From a checkpoint of a small image classifier.
Training: muon at rate 0.0087, 9200 steps, held-out accuracy 57%.
Rows from block 7 of a small image classifier, named by matrix and row number. Rows with one number belong to one neuron. Each number is 50 + 12 x the weight over its row's rms, rounded and kept within 0 to 99. All counts start at 0.
After each neuron's rows are labels from the 100 images, of 14848, where the neuron reaches its largest size: "top examples" is what is common among them. Only what is clearly more common there than usual is listed. The data: drawn small creatures on textured ground. In brackets: how many of the 100.
# gate: MLP gate (model.blocks.7.mlp.gate.weight, 256x128), inputs 0-63
# fc1: MLP up (model.blocks.7.mlp.fc1.weight, 256x128), inputs 0-63
# fc2: MLP down (model.blocks.7.mlp.fc2.weight, 128x256, transposed), outputs 0-63

gate.100:45 56 51 28 56 25 43 50 55 54 64 71 46 45 57 51 36 64 61 67 76 80 59 62 61 54 60 52 38 50 24 36 61 47 34 42 54 51 62 50 92 50 43 64 41 57 51 59 60 51 66 51 89 37 44 63 53 35 34 53 43 43 37 39
fc1.100:41 52 39 60 50 73 52 45 57 57 43 60 53 56 80 54 47 69 55 60 51 62 53 76 69 60 60 46 49 59 40 54 50 47 53 39 45 56 62 38 71 40 71 40 63 73 34 30 64 38 32 47 54 59 70 66 54 29 55 56 41 46 26 49
fc2.100:45 25 49 49 50 40 50 60 37 57 59 62 43 62 50 46 29 51 46 56 55 56 65 34 49 58 41 51 36 43 62 48 50 54 57 28 67 52 44 53 65 37 50 72 67 47 70 64 57 32 73 42 58 39 33 45 53 72 48 50 55 21 68 44
top examples: jellyfish (69); purple (27)

gate.97:44 32 52 54 64 58 52 49 38 47 63 61 54 35 28 76 49 46 57 73 59 48 68 41 40 40 58 61 60 51 56 49 61 60 51 29 42 85 41 32 46 52 57 42 62 39 63 23 68 43 40 73 48 54 58 77 64 63 52 46 43 53 56 48
fc1.97:39 04 51 36 42 44 60 48 65 53 27 69 51 54 49 48 42 56 57 47 54 51 50 52 41 54 58 49 39 60 41 48 40 61 42 27 44 30 36 42 39 48 48 25 58 28 49 46 41 68 53 54 27 32 45 58 40 35 62 54 70 46 40 62
fc2.97:39 53 63 79 33 54 47 50 64 62 40 58 36 48 43 54 55 60 49 62 32 60 47 49 52 49 70 42 46 49 51 32 46 46 66 46 68 47 49 32 53 37 60 62 66 44 56 37 33 30 43 55 55 36 74 50 48 51 43 57 60 49 50 61
top examples: white (100)

gate.251:50 57 52 34 35 55 45 36 59 49 41 79 47 47 46 50 61 62 25 48 44 66 42 53 50 37 53 37 61 42 63 28 26 51 38 63 41 50 59 46 39 42 55 65 35 54 38 73 53 49 44 50 44 56 43 55 34 45 59 65 50 59 49 55
fc1.251:29 43 40 34 54 27 46 53 47 49 41 55 51 60 29 37 37 61 43 22 38 47 37 45 53 60 43 44 65 42 57 53 78 40 41 64 56 71 67 55 39 44 41 55 40 41 44 30 53 69 65 46 63 56 48 43 32 20 44 69 48 51 69 51
fc2.251:43 59 53 53 60 29 55 22 58 41 57 33 65 34 52 73 62 36 37 59 55 40 54 53 66 26 42 73 66 55 47 51 54 54 71 46 48 52 45 60 47 51 53 35 71 61 59 44 41 55 24 55 40 55 61 50 56 56 27 34 55 59 40 50
top examples: pink (36)

gate.75:50 60 14 55 48 39 39 67 34 68 67 34 45 55 20 56 49 51 55 50 42 47 54 46 53 62 48 55 60 58 26 50 41 47 52 53 53 42 27 59 61 40 47 41 28 59 38 49 42 52 68 55 61 56 51 70 56 39 43 44 32 61 61 52
fc1.75:54 38 62 38 45 51 41 26 39 52 35 42 53 55 55 38 39 56 50 46 18 50 52 65 35 44 43 57 45 48 80 55 64 50 54 46 65 48 44 48 47 60 55 50 56 49 57 51 44 46 56 45 56 59 42 48 50 43 60 28 63 34 42 32
fc2.75:63 45 49 39 33 50 48 61 36 52 33 67 39 78 55 44 45 56 55 55 53 43 45 40 55 49 55 47 48 56 52 49 42 55 53 66 64 43 58 48 66 40 53 66 47 57 55 71 47 48 57 49 53 37 52 48 32 28 34 62 49 20 52 55
top examples: jellyfish (65); purple (40); plain (37)

gate.253:29 42 45 36 24 30 61 32 64 49 65 58 56 70 65 51 50 28 50 35 44 50 55 74 25 29 53 41 67 72 50 48 53 59 51 54 45 59 35 63 53 43 53 36 42 43 47 49 48 44 38 56 41 68 54 49 37 63 56 37 72 45 63 57
fc1.253:41 41 37 48 31 35 64 55 51 42 57 41 43 83 74 50 57 37 49 41 42 55 54 86 46 40 57 51 37 63 55 46 41 55 37 47 42 61 51 51 68 35 60 54 39 40 53 51 45 30 57 45 40 56 51 55 36 53 62 45 62 51 68 56
fc2.253:74 54 70 43 35 56 42 46 56 48 56 40 64 32 41 82 43 64 51 66 40 50 67 44 59 47 54 44 65 33 54 58 66 28 53 42 46 44 29 51 37 38 68 50 45 44 43 45 45 48 34 47 52 33 57 46 66 44 22 54 30 57 69 34
top examples: pink (27); black (27); creature: jellyfish (25)

gate.84:60 52 36 51 67 24 50 40 38 68 41 50 67 61 57 59 58 51 50 60 55 33 55 56 56 59 55 38 33 49 54 41 51 51 52 40 54 46 35 36 47 67 42 54 49 76 41 58 54 63 46 55 51 62 48 39 55 62 73 63 52 25 43 44
fc1.84:73 72 56 44 49 70 60 54 70 26 45 61 39 51 38 25 50 36 47 68 30 33 60 74 61 63 47 52 60 66 44 46 39 54 73 62 44 37 48 32 26 30 70 43 40 54 56 51 67 23 41 55 54 58 57 46 44 60 37 30 57 46 41 53
fc2.84:37 35 60 45 39 48 52 52 41 66 61 46 32 50 41 60 52 41 60 40 40 43 35 38 46 59 46 35 34 57 56 57 32 50 40 55 63 49 49 44 41 62 49 65 39 48 31 59 51 38 35 44 54 62 49 70 65 60 23 30 58 44 67 55
top examples: large (58); butterfly (50); black (45)

gate.116:69 78 59 15 52 37 61 49 36 45 47 65 52 27 53 47 54 52 53 57 43 46 52 61 50 36 51 45 61 61 35 45 47 62 63 53 39 63 63 71 61 35 67 52 49 48 53 39 32 35 39 46 46 57 40 47 44 37 68 45 31 57 48 33
fc1.116:15 50 49 37 43 40 53 37 46 59 41 53 65 52 70 30 61 48 35 34 32 41 36 63 56 44 59 33 54 18 47 37 66 73 41 65 49 64 61 57 55 27 46 45 55 42 48 48 72 56 42 44 58 43 29 57 28 47 41 52 67 40 48 61
fc2.116:64 37 41 58 64 52 73 38 48 58 33 73 44 43 46 54 34 65 48 61 55 56 53 37 31 54 48 67 49 53 53 41 48 39 46 62 54 41 37 50 28 66 54 53 57 48 70 31 54 54 63 46 41 40 81 58 59 66 52 47 63 39 55 53
top examples: white (91)

gate.245:54 52 35 43 58 71 44 64 70 45 55 39 39 51 29 42 70 39 53 29 47 73 59 79 63 66 34 70 68 45 41 54 62 28 40 63 43 51 44 40 59 71 61 33 39 34 39 50 47 31 56 30 52 32 47 68 70 61 65 56 59 56 43 60
fc1.245:62 46 52 43 68 60 43 30 52 46 45 57 35 32 50 37 58 32 50 53 57 41 40 53 39 44 57 66 46 31 30 71 58 56 47 58 52 52 43 57 65 29 63 35 37 51 42 52 36 26 57 43 51 52 34 49 58 40 69 58 53 46 49 55
fc2.245:47 50 43 48 47 27 63 43 42 35 51 51 34 51 47 79 49 75 30 35 57 60 42 47 55 39 56 35 46 33 39 54 60 66 61 46 56 52 51 32 29 46 57 53 70 48 47 70 61 47 52 50 40 56 44 46 46 59 36 68 59 49 71 61
top examples: green (40)

gate.113:51 57 61 36 28 35 70 35 40 34 42 48 57 35 56 62 57 52 43 52 54 60 56 66 65 42 48 34 16 55 68 50 28 76 51 41 38 59 67 83 35 37 34 48 49 60 54 49 61 51 51 41 62 55 50 52 73 30 61 52 75 62 50 36
fc1.113:35 56 46 39 53 71 40 56 44 53 34 43 45 54 58 44 71 51 43 64 63 47 48 48 53 58 67 40 47 55 42 35 37 37 26 39 41 42 43 67 56 42 48 50 51 67 42 29 53 48 37 48 80 30 48 44 54 53 58 50 36 45 66 44
fc2.113:38 45 45 47 58 75 35 52 54 38 55 52 54 42 50 60 58 56 49 57 24 34 21 33 46 47 49 48 59 51 42 48 37 28 57 50 46 63 30 33 40 66 51 65 52 44 37 41 57 48 28 39 34 43 54 50 56 50 46 44 76 64 75 55
top examples: large (73); beetle (43); scaly (41); colour: orange (29)

gate.127:50 43 39 41 44 50 58 43 37 65 50 65 51 58 52 61 44 55 39 51 64 56 73 57 43 44 59 28 34 38 38 40 61 59 44 56 37 34 33 62 82 63 58 52 68 57 61 47 50 44 61 60 55 60 61 38 53 51 63 54 41 34 41 32
fc1.127:79 38 39 46 66 49 37 43 65 46 51 43 41 47 25 55 57 45 51 52 46 35 37 49 34 27 40 45 22 58 67 62 50 62 36 52 60 52 69 45 31 38 55 48 36 44 32 53 66 57 62 30 58 53 71 31 29 55 66 75 62 65 48 63
fc2.127:36 52 42 64 54 60 55 36 39 51 43 51 49 51 57 29 53 62 42 40 35 45 71 57 57 46 48 46 40 70 56 64 36 41 43 80 32 37 50 55 47 51 55 71 66 38 47 53 39 62 41 47 52 54 45 61 65 18 57 56 27 75 57 52
top examples: jellyfish (46); spider (44)

gate.47:51 71 31 65 35 61 43 54 57 61 65 48 47 64 51 57 59 51 69 32 43 41 52 51 31 64 63 41 56 53 39 67 44 27 40 41 41 55 51 21 48 30 53 53 56 60 47 47 39 30 54 35 53 57 47 53 57 41 64 30 45 54 58 57
fc1.47:62 49 53 50 51 78 41 48 34 45 51 55 47 35 44 46 59 65 49 33 39 59 60 52 50 58 31 49 37 38 41 51 60 61 52 54 49 40 58 57 53 83 48 35 60 36 53 36 46 52 60 47 48 40 33 55 27 71 34 74 48 41 68 40
fc2.47:69 47 42 46 58 76 55 39 63 62 44 46 61 51 58 52 47 59 51 41 55 59 64 29 42 65 44 74 49 44 49 66 55 40 67 43 50 48 51 32 74 62 37 38 61 54 77 59 49 51 40 43 48 40 46 69 48 25 54 64 50 37 17 40
top examples: large (64); white (49); pink (47)

gate.141:38 53 52 32 61 39 39 41 42 47 42 65 40 33 44 65 48 50 39 41 31 43 63 55 53 68 72 59 57 35 34 50 47 37 53 65 57 28 57 51 54 45 38 40 60 63 48 57 50 53 40 40 47 39 36 48 51 65 64 53 31 38 21 51
fc1.141:47 37 36 54 36 36 61 78 58 43 52 34 53 50 46 70 18 68 58 42 50 53 40 41 42 65 48 32 58 42 35 50 50 27 30 57 55 43 51 56 31 50 36 46 53 51 38 39 31 54 47 42 54 47 54 54 68 65 55 55 50 38 32 54
fc2.141:38 54 58 59 62 36 53 46 30 48 53 55 34 41 69 51 59 26 57 55 46 61 55 54 29 36 53 43 51 42 64 45 45 27 61 71 46 49 39 48 70 55 43 40 73 68 45 52 47 73 24 63 54 49 41 42 63 40 30 44 67 76 60 61
top examples: black (47); snake (32)

gate.29:48 61 59 36 42 72 64 40 77 35 45 56 44 46 61 60 57 56 30 57 76 35 49 44 67 62 50 50 40 42 78 61 55 62 48 38 46 78 41 60 67 54 50 52 55 52 55 34 66 41 29 57 69 47 42 58 47 43 81 59 61 73 45 50
fc1.29:23 57 41 55 48 54 73 46 54 45 63 54 69 48 54 61 59 51 41 11 76 71 68 41 43 50 54 58 51 42 50 56 29 52 68 32 50 61 29 53 61 54 53 33 64 55 46 35 45 49 47 67 46 49 60 46 32 19 46 50 51 57 74 62
fc2.29:64 51 52 34 49 46 57 69 45 46 59 56 32 48 59 61 44 55 35 39 59 56 55 67 56 52 47 48 30 70 76 44 49 57 40 56 35 37 02 38 59 39 54 55 40 48 52 45 43 75 22 46 49 46 40 44 68 34 50 62 63 48 39 57
top examples: large (72); crab (41); beetle (38); colour: yellow (30)

gate.136:20 52 42 45 61 37 48 52 52 48 62 46 49 48 34 53 42 64 42 40 53 63 41 72 46 46 69 60 52 47 47 57 38 50 40 42 57 46 48 52 45 56 61 57 59 46 53 40 46 43 42 31 68 44 66 45 42 74 68 45 73 47 61 36
fc1.136:59 67 35 67 39 59 60 43 56 71 53 37 52 60 61 44 50 51 65 37 45 48 60 25 44 60 36 52 50 68 49 29 56 55 36 58 36 49 37 39 38 45 42 50 37 47 45 61 73 69 47 38 41 50 49 57 44 52 41 55 54 79 47 39
fc2.136:67 55 45 39 64 45 51 54 56 59 31 52 41 45 50 49 45 51 59 44 41 80 63 52 36 56 39 33 41 54 26 75 53 45 58 45 49 53 60 73 46 58 60 41 64 40 52 57 53 62 67 54 56 39 73 30 48 53 33 49 28 30 55 62
top examples: jellyfish (35)

gate.233:49 36 42 25 45 42 58 55 45 52 47 42 52 69 36 48 28 63 62 66 62 65 56 53 46 52 39 39 78 61 69 75 43 46 34 39 61 61 62 58 59 66 56 62 54 36 58 35 46 47 54 48 61 42 37 58 53 43 41 38 59 38 58 57
fc1.233:49 48 44 36 56 42 40 58 53 49 39 55 53 61 30 51 35 68 63 67 64 64 59 51 28 57 49 44 58 38 65 61 64 41 26 40 55 70 51 60 82 66 75 48 48 37 47 33 46 36 47 64 53 37 38 43 34 67 60 37 47 52 70 59
fc2.233:46 57 62 46 75 51 62 26 46 47 41 61 28 19 59 47 52 69 50 41 54 41 62 40 38 52 55 59 32 57 72 47 41 43 70 59 53 44 40 43 31 36 51 41 57 48 51 30 64 47 47 43 43 49 59 54 40 33 29 58 46 60 70 32
top examples: scaly (56); large (55); turtle (30)

gate.41:52 34 61 39 45 67 61 50 39 44 32 48 54 73 54 63 65 49 52 47 48 42 57 60 24 58 45 49 62 60 47 50 59 30 56 43 36 62 54 52 59 44 47 53 52 77 46 69 59 48 50 48 52 54 40 74 49 34 67 33 38 29 31 64
fc1.41:44 47 21 54 83 45 39 66 56 45 77 64 64 35 38 54 46 41 57 32 46 62 62 44 51 40 47 60 27 38 67 55 29 51 44 47 68 42 60 51 43 62 46 56 59 39 52 31 49 60 54 39 39 46 61 40 58 43 29 69 54 51 34 45
fc2.41:61 39 53 41 39 67 48 33 55 31 37 64 44 59 37 40 45 58 51 65 50 48 51 55 41 50 54 62 43 49 53 41 76 42 61 17 35 56 43 47 49 52 23 49 50 51 53 61 71 52 54 43 65 37 43 61 62 16 73 47 28 49 56 46
top examples: pink (40); white (30)

gate.131:50 38 59 58 35 49 33 49 49 43 43 51 53 54 33 49 57 62 29 79 60 57 50 60 51 44 46 63 50 39 69 36 44 67 41 65 43 63 74 42 57 56 36 54 53 52 62 54 44 40 40 48 37 47 17 66 29 43 52 30 54 57 51 42
fc1.131:48 59 60 47 55 33 59 47 54 43 58 73 47 39 43 60 37 35 57 60 51 38 48 33 42 48 67 18 67 46 33 70 63 50 48 38 53 31 58 53 30 62 62 66 43 47 40 56 50 46 45 56 63 62 79 63 55 52 70 55 52 47 51 60
fc2.131:52 33 34 70 45 52 70 49 37 48 70 40 34 47 45 35 43 41 62 39 51 63 29 44 38 42 62 38 53 50 62 47 63 39 50 57 40 57 59 50 68 62 47 52 57 42 32 49 55 44 17 56 46 45 66 71 53 51 22 40 47 40 57 56
top examples: scaly (67); snake (30); orange (27)

gate.243:45 53 27 36 62 31 59 54 46 58 44 31 48 47 44 40 45 68 48 26 65 52 44 61 66 42 57 45 45 39 59 47 50 47 31 52 60 54 49 53 45 57 46 65 54 48 46 60 63 57 44 46 67 42 57 40 53 75 55 80 54 41 25 33
fc1.243:33 61 44 53 83 53 50 33 44 49 41 39 50 48 57 50 47 55 53 50 50 41 45 47 53 41 58 45 36 48 55 75 49 50 48 53 58 58 55 11 56 64 59 65 55 62 51 45 81 61 58 55 76 43 59 47 67 57 66 35 48 61 49 33
fc2.243:59 26 56 48 48 34 50 70 36 50 48 74 48 54 43 63 63 35 61 55 55 50 69 32 58 57 61 50 44 48 40 53 69 51 50 39 36 65 48 68 34 36 49 48 63 39 22 40 27 56 43 51 49 53 48 24 33 45 67 60 34 58 60 54
top examples: green (57); butterfly (28)

gate.54:46 47 81 26 50 54 58 42 28 56 44 46 54 52 59 37 52 46 67 25 56 66 59 41 56 33 52 38 44 49 58 57 41 26 51 51 47 60 50 35 43 76 74 54 94 69 57 49 57 41 51 44 31 48 55 56 59 35 60 60 55 55 48 76
fc1.54:62 54 38 44 48 38 50 58 53 29 64 55 42 52 55 27 43 57 54 65 52 60 78 37 46 52 50 44 42 47 48 47 44 32 25 49 74 49 52 57 66 48 55 38 36 62 58 50 44 48 38 70 53 68 65 76 54 64 42 63 45 80 53 46
fc2.54:38 41 55 37 78 45 60 47 42 55 42 53 56 47 52 43 70 55 27 52 36 47 42 80 71 50 49 52 60 31 52 43 37 43 67 41 62 44 24 60 26 43 54 62 65 57 62 29 60 57 67 33 51 31 50 35 53 37 58 48 53 54 42 50
top examples: black (84); large (58)

gate.67:41 59 60 67 54 57 53 40 60 60 50 55 42 40 53 62 49 33 60 39 58 40 46 44 64 46 51 46 32 36 53 32 72 47 60 43 44 50 50 46 37 35 50 33 66 59 33 55 53 51 64 78 57 24 65 51 47 70 66 54 52 45 55 65
fc1.67:48 44 39 52 40 69 71 47 50 49 56 58 52 51 63 42 69 50 45 58 40 57 38 49 43 43 31 51 63 41 39 68 29 41 58 28 57 38 49 63 60 66 57 58 56 42 49 55 18 40 42 41 27 57 53 69 40 39 47 48 57 62 56 59
fc2.67:40 46 38 50 49 49 48 56 65 39 51 60 31 64 42 60 53 49 51 38 60 64 53 66 42 55 74 75 62 41 57 66 52 29 35 39 46 59 50 38 31 51 41 37 31 29 75 61 50 49 50 52 39 31 29 44 77 74 48 48 71 69 47 50
top examples: scaly (64); large (63); butterfly (35); colour: brown (29)

gate.1:39 55 40 58 52 47 72 47 63 55 60 64 54 57 43 54 76 65 50 67 32 47 83 34 36 37 42 58 32 52 64 40 51 56 48 26 72 69 65 62 41 54 32 42 50 53 61 38 56 48 36 40 43 30 80 55 69 51 73 63 35 39 54 64
fc1.1:48 46 38 35 56 42 43 33 61 69 57 45 33 44 40 39 46 67 75 69 52 40 56 46 59 47 33 48 38 27 51 47 61 63 39 50 55 58 47 69 48 65 44 39 23 63 59 51 70 45 56 41 37 27 49 50 65 47 52 69 46 62 39 50
fc2.1:56 58 33 44 45 47 44 32 76 62 55 61 73 50 52 57 48 61 49 67 51 39 39 67 56 43 29 26 47 39 46 71 63 48 53 56 44 19 57 47 60 63 68 46 42 41 42 48 46 37 56 66 33 41 56 31 49 58 39 73 48 55 54 42
top examples: jellyfish (42); black (28)

gate.137:44 61 48 29 25 21 57 49 47 49 54 41 49 60 68 46 51 62 43 27 46 44 58 78 61 45 74 54 65 30 81 58 46 50 73 46 51 38 41 49 61 49 34 45 74 67 47 63 43 57 49 38 52 79 37 43 51 51 47 58 52 49 61 33
fc1.137:43 46 55 59 56 47 49 65 50 62 67 50 58 61 65 61 62 56 42 50 52 38 67 59 45 59 59 56 37 42 37 30 47 66 76 44 27 45 46 43 64 26 67 48 58 52 47 42 67 43 63 36 59 51 31 26 40 70 63 35 50 55 46 43
fc2.137:47 47 46 26 61 41 37 47 67 46 53 61 66 58 51 47 21 58 67 66 59 29 32 44 19 62 55 53 62 63 50 59 73 36 39 52 71 41 45 33 38 88 63 34 44 49 35 51 47 49 40 52 27 53 37 46 44 72 67 55 47 61 46 41
top examples: white (84); jellyfish (27)

gate.55:45 59 73 45 57 74 56 58 46 48 40 45 79 34 53 54 53 52 35 45 60 46 49 58 43 46 51 26 61 37 67 53 73 54 51 34 57 61 39 17 69 51 62 55 40 62 50 48 40 33 48 65 32 50 45 51 56 34 56 61 57 64 69 43
fc1.55:51 37 47 61 32 34 45 41 51 59 56 47 49 65 57 54 59 37 39 24 75 45 55 58 72 43 55 49 58 50 36 57 48 24 55 51 45 55 63 52 41 65 52 64 48 28 42 45 55 65 68 67 65 55 41 64 54 55 35 42 57 41 37 59
fc2.55:43 58 40 53 36 27 64 44 37 55 21 41 49 56 48 67 62 66 74 54 25 34 58 56 41 39 52 55 45 34 64 53 77 51 29 43 66 57 54 68 39 53 75 53 55 69 61 35 54 34 64 26 38 59 62 59 66 49 46 54 52 50 60 37
top examples: white (100); large (58); plain (38)

gate.58:91 76 29 51 48 52 45 60 37 52 45 57 38 53 57 50 50 41 48 66 43 44 28 57 61 38 42 53 58 37 42 63 31 51 54 62 51 47 68 24 53 58 60 46 56 56 62 52 48 29 68 67 49 57 36 56 44 55 54 49 57 58 39 31
fc1.58:74 62 46 41 40 41 59 62 36 64 49 41 39 45 44 37 68 42 62 50 43 36 38 53 45 47 60 57 53 53 40 66 58 68 62 45 46 23 49 39 49 52 53 41 38 49 65 53 35 46 54 65 33 38 43 43 62 96 44 33 55 56 53 44
fc2.58:72 30 50 49 43 64 35 58 54 50 60 40 64 53 54 30 42 73 43 36 61 53 53 49 73 37 40 40 46 48 22 41 29 44 59 46 54 49 64 49 52 55 37 41 38 61 47 72 54 44 60 56 65 64 34 59 47 44 57 43 58 59 50 52
top examples: white (85); large (61); plain (50)

gate.14:58 32 44 45 67 40 50 50 63 62 68 39 39 58 49 49 44 58 32 45 73 51 71 53 41 38 40 66 66 37 58 31 27 39 70 37 42 50 50 58 36 48 61 49 27 68 66 46 57 46 49 40 54 33 43 35 50 27 70 57 55 52 60 63
fc1.14:43 53 49 42 41 30 56 56 50 68 26 65 50 62 45 54 36 61 49 41 45 61 51 49 47 59 34 37 22 52 43 44 44 60 45 75 53 84 49 56 48 68 52 59 77 43 59 43 53 40 63 72 72 64 63 69 28 68 48 37 48 55 50 32
fc2.14:61 43 53 69 57 63 53 22 72 38 50 42 58 35 61 56 48 64 35 32 50 54 34 47 38 47 27 68 48 52 53 57 36 52 47 63 56 42 55 36 30 66 57 54 65 60 43 42 42 48 33 50 38 66 51 54 27 34 40 36 71 68 49 32
top examples: jellyfish (80)

gate.101:36 59 43 68 44 54 72 53 67 55 48 48 25 34 36 62 34 76 57 37 50 46 36 54 59 59 68 51 82 34 50 48 53 61 75 52 70 74 33 53 59 65 71 46 36 54 65 26 24 55 46 51 38 42 51 60 54 55 31 40 58 50 27 48
fc1.101:21 65 42 66 45 63 72 31 53 64 43 53 36 49 26 57 46 71 64 59 68 56 39 41 43 57 74 57 62 38 44 42 61 58 61 46 66 62 34 58 71 60 50 28 57 56 52 50 18 61 54 52 30 52 41 57 35 51 48 49 55 57 21 66
fc2.101:33 51 55 28 36 51 47 73 39 52 52 62 49 51 42 57 64 36 55 64 21 39 65 51 48 56 48 44 33 51 50 42 63 45 50 58 60 39 38 33 44 32 40 62 49 39 51 63 34 31 46 54 69 44 46 52 43 75 45 40 42 48 97 58
top examples: jellyfish (25)

gate.11:38 38 52 46 49 56 65 54 33 52 43 47 55 25 53 24 52 56 29 52 42 28 64 49 61 28 62 54 46 57 43 48 47 70 46 32 46 59 50 48 74 36 54 42 40 52 51 75 70 30 34 60 51 49 65 32 26 46 51 55 55 46 33 53
fc1.11:37 37 63 45 38 42 66 69 51 45 51 65 49 52 57 55 49 72 44 59 16 34 50 57 71 53 52 45 44 57 54 72 40 52 63 71 54 46 61 56 53 61 47 48 40 38 46 70 63 64 46 67 68 59 59 59 50 38 52 52 53 61 30 61
fc2.11:42 54 63 63 67 50 63 65 29 49 59 50 53 52 53 33 57 54 39 45 25 53 54 57 65 53 49 69 40 40 41 47 48 61 20 63 33 45 49 66 47 51 54 66 43 66 66 52 45 49 50 56 51 61 58 58 47 54 38 45 35 31 55 66
top examples: pink (52); yellow (44)

gate.197:50 47 46 35 33 60 39 59 50 48 38 42 48 55 39 36 38 57 45 65 48 44 42 50 37 61 42 46 66 48 41 77 40 60 45 25 54 68 51 41 61 19 44 50 55 57 60 41 50 53 51 41 68 49 36 50 50 57 69 39 42 54 67 53
fc1.197:51 47 57 61 50 52 58 41 49 43 62 66 50 29 62 52 44 45 37 32 48 71 71 50 66 40 71 46 43 64 56 58 30 40 56 50 49 42 58 44 36 46 51 37 33 52 72 71 55 55 57 49 55 60 44 52 57 38 31 68 73 40 32 62
fc2.197:38 52 41 38 33 59 37 44 36 58 57 45 58 57 40 57 71 46 55 73 52 51 57 45 38 48 26 34 48 49 40 55 46 56 32 24 43 47 51 64 40 49 50 51 49 50 52 54 58 48 35 39 33 48 48 46 47 62 62 30 47 57 47 62
top examples: scaly (81); large (65); butterfly (34); colour: brown (30)

gate.4:54 51 52 23 60 61 52 45 46 51 42 62 57 47 61 63 50 39 38 67 32 50 59 53 58 67 48 52 37 46 52 45 58 58 39 63 49 60 47 29 48 55 61 28 70 66 75 44 51 46 57 52 58 48 51 77 53 49 39 55 64 25 50 24
fc1.4:55 61 55 15 59 68 47 48 37 59 51 91 61 44 35 63 31 49 47 74 56 49 52 56 53 52 67 54 35 56 49 55 55 41 35 45 32 77 57 49 41 55 46 29 59 40 59 66 49 49 43 52 52 54 54 76 57 54 37 67 36 39 42 38
fc2.4:59 48 45 40 42 26 44 39 41 53 61 45 40 56 55 74 52 50 67 47 52 20 34 55 29 56 45 50 32 52 54 34 53 44 50 33 81 51 60 56 41 34 55 45 53 35 45 56 59 43 56 51 48 51 64 47 37 58 47 40 51 74 45 65
top examples: large (69); scaly (39)

gate.74:56 59 57 49 53 51 47 56 47 46 46 46 35 49 26 52 43 50 43 33 46 31 69 23 44 60 49 63 61 45 36 57 51 44 43 59 53 46 37 45 48 54 43 46 66 52 36 30 58 75 44 40 61 73 27 73 79 60 40 62 47 23 32 57
fc1.74:58 51 63 69 37 54 56 63 48 29 63 35 42 50 27 51 41 56 51 46 57 45 42 15 69 47 63 43 61 38 29 31 38 38 49 40 56 23 55 38 50 50 55 45 57 50 53 45 54 35 35 44 46 58 45 39 37 59 48 53 50 57 54 56
fc2.74:52 48 53 48 61 38 60 47 60 41 31 68 35 76 52 62 69 41 43 40 32 37 43 62 56 21 48 51 43 61 59 59 57 49 48 62 38 67 48 61 62 38 49 56 47 41 51 50 45 45 40 61 28 44 34 49 67 64 39 24 40 52 47 56
top examples: black (92); turtle (27)

gate.81:34 49 74 48 23 56 68 53 58 45 65 74 66 73 53 59 53 64 38 32 42 67 55 35 45 49 54 60 53 67 54 57 41 53 63 48 47 52 37 70 43 64 43 48 61 51 54 44 28 53 53 51 71 45 55 45 31 72 44 43 35 52 47 44
fc1.81:57 42 47 65 54 57 49 39 44 33 26 69 52 79 62 35 48 50 48 56 68 67 46 65 58 52 62 44 53 44 53 64 40 62 28 45 47 55 44 46 39 45 40 22 48 63 59 48 32 42 52 70 34 67 62 38 37 53 48 74 25 56 34 64
fc2.81:64 48 49 64 57 33 33 45 27 35 61 45 21 40 62 46 75 54 16 40 24 46 36 60 45 38 23 63 59 55 47 34 58 48 47 48 41 49 67 54 59 60 43 45 55 54 57 48 35 62 55 38 33 46 57 55 46 57 50 45 46 41 52 59
top examples: black (95); large (53); scaly (42); creature: turtle (27)

gate.42:33 54 60 46 55 51 45 50 55 52 48 44 50 46 57 46 60 45 84 58 30 49 60 58 63 45 39 43 46 52 54 42 52 68 41 61 37 70 40 51 45 33 53 58 68 51 63 48 33 52 35 49 89 60 60 57 58 29 59 49 49 44 64 59
fc1.42:52 65 44 55 56 56 34 40 37 53 62 48 33 45 58 28 26 38 48 72 34 41 42 32 57 51 51 39 38 55 40 55 42 37 13 67 49 58 57 47 53 29 58 48 40 56 36 57 37 71 64 42 40 51 50 52 54 62 59 57 47 47 49 35
fc2.42:43 40 53 49 47 54 47 26 61 47 42 55 57 42 69 26 67 47 44 58 69 21 48 64 46 49 53 62 51 34 52 60 55 39 54 42 56 70 69 46 51 48 57 61 46 41 42 51 72 38 43 58 71 57 44 49 41 49 56 43 34 36 35 43
top examples: white (50); crab (30); pink (25)